python train.py --model="segmentation model" --dataset="rendered solids tumbling over patterned floors" --train_examples=48750 --image_size=48 --crop_scale_min=1 --horizontal_flip=false --num_classes=25 --encoder_arch="gmlp" --encoder_norm="layernorm" --encoder_mlp_ratio=4 --encoder_drop_path=0.1 --encoder_patch_size=[8, 8] --encoder_conv_stem=false --encoder_layers=6 --encoder_width=384 --decoder_norm="batchnorm" --decoder_activation="silu" --decoder_widths=[32, 64, 96, 128] --decoder_blocks_per_level=2 --decoder_block="basic" --decoder_attention=false --decoder_upsampling="nearest_conv" --residual_init="zero_last" --optimizer="adamw" --lr=0.00094 --beta1=0.95 --beta2=0.95 --eps=1e-06 --grad_clip=5.0 --steps=8400 --batch_size=512 --epochs=88.2 --lr_schedule="linear" --final_lr_fraction=0.05 --warmup_steps=1680 --weight_decay=0.2
Rows from block 1 of the decoder, named by matrix and row number. Rows with one number belong to one channel. Each number is 128 + 24 x the weight over the matrix's rms, rounded and kept within 0 to 255. All counts start at 0.
# convs0: first 3x3 conv (decoder.mid.1.convs.0.weight, 128x128x3x3), inputs 76-94, a 3x3 kernel for each
# convs1: second 3x3 conv (decoder.mid.1.convs.1.weight, 128x128x3x3, transposed), outputs 76-94, a 3x3 kernel for each
convs0.67 [146 178 107 115 101 132 134 162 136 142 115 107  89 121 117  75 159 133 109 112 151 121 120 137  87 106 109 106 147 110 123 124 136 138 165 120 108 155 124 210 129 137 105 134 184  81 150 110 116  96 148  94 145 137 109 120  96 108 107 135 109 119 149 121 107 101 124  86 134 108  92 118 142  81 110  99 163 120 103 151 144 134 145 104 138 120 115 128 134 130 137 130 107 115 145 105 155 117 151  82 138  85 101 108 126  80 154 109 125 151  89 124 118 127 119 187 135 117 124 139 155 190 129 122 145 134 138 161 136 134  74 121 100 110  94 154 124  97  87 119 131 110 124 140 126 120 123 115 133  90 183  67  95 131 183 111  96 112 139 116 145 137 137 105  97 173 130  88 147 107  96]
convs1.67 [138 139 134 124 116 135  98 112 129 168 139 156 127 124 112 132 140 134 153 141 107 119 101 161 108 167 162  88 104 108 125 112 173 133 121 138 124 137 136 154 114  79 115 140 119 121 105 103 153 135 125 157 115  87 113 139 126 177 118 118 132 157 155 113 122 145 145 151 123 134 118 130 151 141 113 160 124 133 146 143 125 161  99 110 106  96 132 135 106 131  99 148  98 106 123  94 148 126 150  96  84  96 124 154  99  99 118 128 103 130 155 148  97 112 107 128 140  91  86 120 120  87 105 122 148 127 177 151 153 142 145 150 120  93 125 131 119 133 109 131 143 125 139 145 123 108 152 119  63 113 155 112 135 138 131 131 114 133 112  90  96 109 123 166 111 126 152 151 153 116 115]
convs0.68 [102 176 163 124 117 121 156 156 146 158 111 124 140 159 117  95 146 102 114 114 116 155 126 132 110 178 144 131 143 114 179 141 176 164 137 120 117 131 156 141 145 123 136 107 129 108 142 119  81  90  79 153  86 153 118 101 166 116 130 169 129 148  83 147 102 127 117 116 138  87  73 106 120  90 108 109 132 108 159 118 143  99 127 152 135 105  82 108 129 114 108 113 145 167 119 108 147 108 138 121 121 107 138 142  99 138 126 156 149 146 115 138 148 109 143 176 141 153 122 126 147 155 104 144 107 116 109  83  89 114 130 131 124 102 169 111 123 168 151 122 123 128 100 156 117 133 151 114 156 132  92 163 145 132 168 158 109 105 119 100 113 132 134 133 144 177 139 104 179 184 146]
convs1.68 [ 86 149 124 116 105  91 105 150 149  86 137 105 148 100 148 126 125 180 144 144 140 103 123  86 116 104 182 125 131 125  87 122  83 110  71 157 148 134 100 126 110 115 154 168 112  79 127 147 180 156 168 131 135 115 116 118 158 127 109 114 136 161 136 145 113 120 166 137 109 135 115 153 157 124 115 127  90  83 144 156  97  99  94 163 120  86 132 120  92 135 100 125 129 148 130 124 171 116 123 147 119 117 155 108 108 121 101 104 139 122 130 129 121 137 139 142  98 153  87  79 111 109 132 132  99 135 138 161 160 138 102 138 143 110  80 126 133 118 148 120 132 133 110  69 127 118 155 131 123 151 136 134 115 146 135 133 100 130 125 131 101  71 111 120 131 142 140 105 145 113 153]
convs0.69 [138 138 111 140  70 138 174  81 113 119 120 119 137 126  92  92 109 124 122 134 117 174 108 117 128 110 131 107 135 140  68 122 116 153 172 100 149 138 147  96 127 138 128 174 107 112 167 103 117 158 117  92  57  65 121  69 131 112 122 132  87 136  75 125 154 110 122  75 151 133  94  94 142 106 154 117  85 140  74 152 103  91 124 107 135  98 107 102 157  88 118 139 161  92 127 152 154 101 111 163 127 134  98 130 124 156 118 103 123 160  91 170  87 180 122 108 127 163 136 120 134 128 124 107 123 114 124 114 133 133 127 134 141 135 109 127 154 160 139 109 124 114 133 127  76 154 133 133 146 149 144 157 154 116 173  99 117 105 132 133  58 128 121 113 148 125  92 182 138 105  90]
convs1.69 [146 148 104 126 188 123 129 133 121 131 139 160 141 114 126 129 130 155 148 103  93 134  91 115 130 147 150 102 124 122 105 134 170 142 167 135  80 128 135  84  97 158 137 126 130 157 149 155 115 125 105 127 109 176 124 159 146 119 167 167 151 156 131 133 171 117  94 174 166 123 110 138 129 113 106  81 159 167 146 130 153 119 152 138 134 154 125 141 118 131 133 119 132 149 140 123 126 119  91 131 116 144 148 100 115 138  96 142 137 149 137 156 105 101 175 133 113 126 146 109 136 130 142 158 121 124 152 143 114 120 122 182 160 134 134 110 136 102 129 118 145 105 120 107 141 143 136 132 160 156 121 165  93 100 159 123 161 139 126 128 135 151 129 107 117 108 107 115  94 114 130]
convs0.70 [158 111 128 128 122 147 153  72 102 119 138 143  99  74 129  99 136 148  89 129 148 107 133 134 123 103 122 149 117 111  82 115 148  84 143 156 144 102 120 110 131 135  77 141 110 152  96 113 164 102  63 164 136 138 138 102  92 130 121 132 141 127 111 162 131 149 140  95  90 161 115 148 113 126 165  92 148 143 135 141 104 128 158 143 155 131  88 163 166 151 163 150 122 140 149  90 116 138 141 117 114 104  73  86 140 155  83 165 130 107 101  83  81 129 133 139 100 161 154 131  84 137 151 128 129 113 144 128 146 118 106 132 144 126 114 147  88 145 123 140 133 116 134 131 171 139 134 155 105 134  90 110 151 105 132 121 162  99  85 100 141  98 146 142 114 155 100 169 137 145 164]
convs1.70 [107 162 125  96 143 148 155 149  75  76 106 109 153 136 118 129 131 168 142 118 105 131 151 132 119 156 160 135  92 184 127 119 139 115 126 156 107  94 126 163  99 122 147 143 152 106 131  98 107 137 121 142 123 143 118 109 156 101 137 137 122 117 126 158 130 134 103 106 130 125  91 114 102 104 143  90 150 155  79  83 128  88 136 125 105 135 136 101 147 144 155 135 146 125 150 137 127 113 107 124 139 131 147 165 143 130 170 154 109 111 121  88 146 116 111 124 115 108  95 158 187 142 130 171 138 170  94 103 128 109 124 131 118 136 121  87  80 124 106  84 120  81  86 103 136 146 145 133 170 137  89 138 147 118 144 138 125 168 114 126 107 123 132 122 116 103 117 138 118 119 107]
convs0.71 [127 119 123 108 116 136 107 102 158 105 151 131 137 156 120 129 106 121  88  85 125  92 140 128 115  98 108  88 129  86 165 172 107  98 156 142 174 133 148 112 107 158 122 107 118 154 108 115 145 111 153 109 144 157 113 118 111 125 120 107 115 146 147 148 134 117 100  98 162 123 130 106 144  79 134 148 135 133 164 146 119 159 125  82  76 149 114 112 132 144  79  66 137 147 137 146  89 109 136  87 139 105 107 126 167 117 160 109 133 123 115 138 119 146 145 103 124 117  84 133 157 154 142 150 128 166 143 111 137 111 144 135  92  82 105 138 163 178 150 155 114 142 109 139  79 159 112 101 146  84 144 124 126  67 162 136 153 111 104 140 152 126 171 122 126 130 105 132 121 139 108]
convs1.71 [141 107 148 115 134 162 150 149 138 118 104 130 141 107 111 110 152 142 135 148  97 119  75 142 117 157 191 136 107 114  95  76  76  97 173 123 147 119 138 115 164 180 126 101 146  59  69 143 145 140 139 104 133  93 124 120  87 168 145 131 145  72 116 178 167 122 137 137 132 141 100 131 141 102  95 142 117 104 112 143 151 186  78  95 127  79 152 141 126 135 157 157 150 159 114 117  75 157 152 134 106  87 110 113 104 156 118 145 119 108 112 145 154 134 128 108 141  97 120 122 133 115 105 133 143 129 162 157 128 115 132 135 153 104 111  83 122 101  99 117 143  63 139 103 150 167 168 136 149  93 144 130 174 126 112 142 117 119 122 158 102 101 160 107 142 106 108 113 139 156 114]
convs0.72 [147 120 119 142 157 152 114 126 110 116 120  92 144 153  78 130 157 140 121 125 134 144 132  94 130 150 128 133 147  94 138 145 166  57  89  94 100 141 114  90 135 141 133 169  96 119 138 116 112 133 125 163 155  89  85  90 144 193 116 124  95 137 146 164 110 126 172  99  78  55 144  96 122 129 122 111 109 118  92 117  99 135 152 105 120 127 133 120 119 146 155 123 135 124 123 112 110 107 131 130 106 135 113 132 121 160  77 139 126 112 103 143 170 105 125 111 117 119 122 116 143 114  91 117 145 149 112 140 119 106 148 170 115 131 137 144 143 164  90 147 113 144 147  94 116 164  79 105 132 105 160 101 145 134 151 138 165 134 116 131 116  95 160 100 143 146 149  92 148 105 101]
convs1.72 [120 110 124 114 133 117 169 117 137 128 128 145 131  88 135 129  96 117  91 103 115 110 120 136 173 150 114 153 123 116  72 140 182 154 114 118 115 102 134  95 124 155 118  90 129 156 155 155 150  93 132 100 141 148 144 127 143 123 167 122 129  77 152 151 129 172 153 141 126 121 126 130 139 110 164 102 134 171 192 132 164 131  96 136 126 119 138 127 131 179 148 116  86 139 123  80 117 168 127 109  90 153 141 144 152 122 135 109 113 136 134 115 132 100 120 112  94 110 130 136 105 103  99 148 135 118 128 133 150  95  97 101 105  76 152  96 108  76 126 145 161  95 121  76 140 129 160 147 144 135 109 137 151 150 114 148 100 140 127  72 131 136 119 143 105 125 146  78 134 117 178]
convs0.73 [133 156 136 159 135 105 118 159 149 129 115 134 119 123 153 127 174 121 102  94  97 129  74  70 127 149 107 121  90 141 142 129 113 119 145 110 101 108 124 147 106 104 148 154 124 149  98 149 179 151 136 137  78 119 129 137 160  95 113 172 161 149 101 144 110 149  76 136 162 128 167  98 147 159 104 150 122 103  60 106 155 149 134 104 107 126 111 123 145 135 130 116 175 120 155 165 104 103 118 131 100  93 124 139 110 123 160 117 122 125 139 115 102 155 148 143 155 115 148  80 105 119 147 116 111 160 119 110 107 121 140 112 111 118 122 124 107 177 113  95 131 149 154 122 113 149 158 157 152 120 102 117 106 130 158 125  94 128  86 144 151 129  94 137 131 111 104 132 132 116 121]
convs1.73 [152  87  90  98  97  69 128 131 123 148  75  87 105 125 154 108 147 108 103 137 117 162 182 142 165 135 154 137 158 125 125 144  86 111 120 138 140 131 121 150 129 119 113 147 160 123 124 169 100 119 141 138 143 113 134 110 160  88 114 174 108  85  86 116 103 149  72 109 130 136 126  91 131 114 144 122 169 131 148 144 173 158 133 108 119  94 116 132 111 114 148 122 166 128 136 137 109 146 116 159 119 167 132 115 105 133 181 163 111 151 136 133 155 148 147 137 117 143 143 143 128 114 112 147 126 103 162 120 139 144 137 116 118 121 121 126  85 101 123 119 102 134 142 147 131 120 120 120 100  85 128  78 112 122  88 126 157 109  75 155 132 124 111 114 129 155 138 124 135 158 192]
convs0.74 [ 76  87 112 131 139 103 124 114  93 118  88 148 108 112 143 112 116  73 117 131 108  92 122  97  95 161 125  99 138 140 139 155 135 124 103  95 123 157 128 109 100  98 119 113 137 102 152 131  97  76  87 145 144  81 135 140 118 168 132 111 145  99 112 124 148 144 104 129 121 135 108  96 111 131 111 118 104 112  80 110 136 115 127 128 109 121 139 159 146 157 126 152 135 130 169 119  79 116 163  95 150 138 134 152  93 123 152 158 109 164 103 118 124 138 158 159 154 160  86 136 123 107 145 117 109  70 122 130 103 117 152 115 155 152 135 119 125 110 103 148  95 127 120 161 112 140 162 138 111 115 121 122 136 119 104 116 147 151 161 111 145 129 126 160  79 108 173  40 139 120 112]
convs1.74 [121 119 126 151 106 147 154 133 146 146 111 106  87 123 152 132 132 145 183 130 139 161 125 120 143 161 142 192 142 149 136 136 169 112 162 167 135 132  97 145 166  59 145 101 121 101  85 105 118 127 137 120 130 129 125 125 108 143 129 112 102 119  98 122 125 137 157 127 165  83 127 142 125 131 110 155  90 103 106 123 125  86 106 114 152 104 107 132 159 104 117 144 114 157 130 125  76  90 141 136 140 139 121 126 122 132 133 127 141 127 146 124 104 130 117 126 136 118 147 132 147 117 128 170 154  93 114  68 115 139 122 101 178 116 142 123  74 115  93  82  76 104 152 177 137 159 156 134 123 150 143 104 135 116 107 122  95  86 123 118 116 147  86 127 101  73 121 130 126 143 132]
convs0.75 [149 133 117 105 163 109 106 144 125 106 124 143 121 116 157 126 150 160 142 123 102 103 147  89 142  94 190 103 128 143 121 165  73  78 110 154 140 124 119  99 159 118 133  91 105 114 136 167 137 117 130 126  98 143 139 127 147 151  98 171 148 147 108 117 120 111 117  95 130 123 112 127 128 123 126  86 103 103 178  97 132 150 129 141 121 167 129 151 132 139 137 120 130 162 139 119  66  90  81 108 112 149 156 141 134 133 165 104 107  80 103 120 121 138 120 142 135 123 148 150 153 140 139 159  88 102 127 105 129 117 144 124  67 172 143 104 113 139 161 111  79 117 137 111 140 102 192 120 153 133 145 162 109 131 103 107  90 129 122 104 136 112 128 119 120  89  99 118 108 115 129]
convs1.75 [160 155  85 118 130  97 132 140 111 113 102 122 110 106 124 176 129 152  94 123 102  83 116  92 126 135 108 133 171  98 136 138 123  88 118 144 145  98 109 140 106 122 193 127  97  64 120 113  76  92 115 110 129 113 137 119 131 123 105 131 142 139 160 148 131 146 151 175 178 122 120 145 110  86  85 137  94 148 128 155 139  95 103 117 142 104 151 135 110 113 133 137 177 137 106 150 114 119 144 120 127 138 106  70 138 142 117 134 110 158 121  82 132 115 129 133 127 116 151 139 101  88 191 124  79  93 132 101 139 132 133 103 133 143 168 122  52 151 149 101 111 101 150 129 120  71 130 131 135 162 114 104 113 102 162 132 118 119 140 109 123 118 125  92 138 118 123 121 128 104 134]